A small image flow-matching model, trained from scratch.
Data: trained on rendered dice on a table, 110.2 epochs.
Rows from block 13 of a small image flow-matching model, named by matrix and row number. Rows with one number belong to one channel. Each number is 500 + 40 x the weight over its row's rms, rounded and kept within 0 to 999. All counts start at 0. Numbers have three digits each.
After each channel's rows are labels from the 100 images, of 14848 (inputs lightly noised), where the channel reaches its highest value: "responds to" is what is common among them; "lies over" is the class under the peak. Only what is clearly more common there than usual is listed. The data: rendered dice on a table. In brackets: how many of the 100, against the usual share in percent.
# convs0: first 3x3 conv (model.decb.1.0.convs.0.weight, 128x256x3x3, each kernel summed), inputs 86-128
# convs1: second 3x3 conv (model.decb.1.0.convs.1.weight, 128x128x3x3, transposed, each kernel summed), outputs 86-127

convs0.91:507574525519501522470457469466521529499510512505540537509468528470492467478469510534519503502508512511550480508511571519494507348
convs1.91:528432481515529542514532535499242472540482467548504491540539492525474509497420496519535528496443525413516478459508515515510423
responds to: black die (91 vs 16)
lies over: die with one on top (31 vs 2.4)

convs0.58:467436522480480484474524549401494473489541446494487469496490349492472471510429491439494450463447402483478502534540491517506583479
convs1.58:483546487549462414476505458479494501532513462485428457551494446506466402483437524520451447453479522485509439527485525522532412
responds to: black die (42 vs 16)
lies over: die with three on top (27 vs 2.4); die with four on top (27 vs 2.4)

convs0.46:553507520504572534531526490485487448481513564525566502515465566486531475446516476526569464467508411482560436525508546507536492482
convs1.46:519506477558494512474403523504515599457421508465559485505487489451494479491485489503508486429459455457528535507496514424537517
responds to: black die (46 vs 16); brown die (38 vs 15.9)
lies over: die with three on top (25 vs 2.4)

convs0.114:478476520517545504481486463458427525470410575481410489459477450470472520546468593532512496491488545482431487523514551487469420519
convs1.114:485457482523480510502492522491530551536455529536488541460455465527508522521553522484500514494467568481522446450580447485423499
responds to: six on top (97 vs 29.7)
lies over: die with six on top (97 vs 2.4)

convs0.123:535480494471544529563553506578454465444469616499473505559573516489593462539574530418538574430604454481523562500454521542461491483
convs1.123:477492513373522426489523445516468531538510454466391512478541467480514405405517530537528477455517519478498444548501474468494422
responds to: black die (35 vs 16)
lies over: die with one on top (38 vs 2.4)

convs0.74:560465520539498494521533489575576416431558495513427484514543485480485514577469524481512612626513471517471475486440504387474543470
convs1.74:575498494536548401524492565500605443490472492468505508520419504478507532469522553475467494511522526492460502535530497482486497
responds to: red die (52 vs 15.7)
lies over: die with six on top (40 vs 2.4)

convs0.10:533463483557506513490480509556541491421476428539478484491538510442495507494441471518518546466521552510544417535486471502424529443
convs1.10:519469473513533473504489468514417480478456516550519524519507517538453517551481526546485496444538475510477502525463430451483508
responds to: six on top (85 vs 29.7); blue die (51 vs 16.1)
lies over: die with six on top (77 vs 2.4)

convs0.69:524537530462473504524475475509548527547526490496496492522485536491519520485473491477483537527518534540488497475491565512506482460
convs1.69:519451512497502539495487505506351440465484522521476500452512478484686508512551479505498529479531542440508518480514493493479507
responds to: black die (99 vs 16); six on top (72 vs 29.7)
lies over: die with six on top (66 vs 2.4)

convs0.5:510532476512451567493503517481500525489478496512527436501464483451485570609515455542524534523411528542548495483493553511507475502
convs1.5:522460515523509500484486507508446507470494525502475489517448489467369518496469509510477502501528483451503496469518516471483496
responds to: six on top (78 vs 29.7); grey die (58 vs 15.7)
lies over: die with six on top (70 vs 2.4)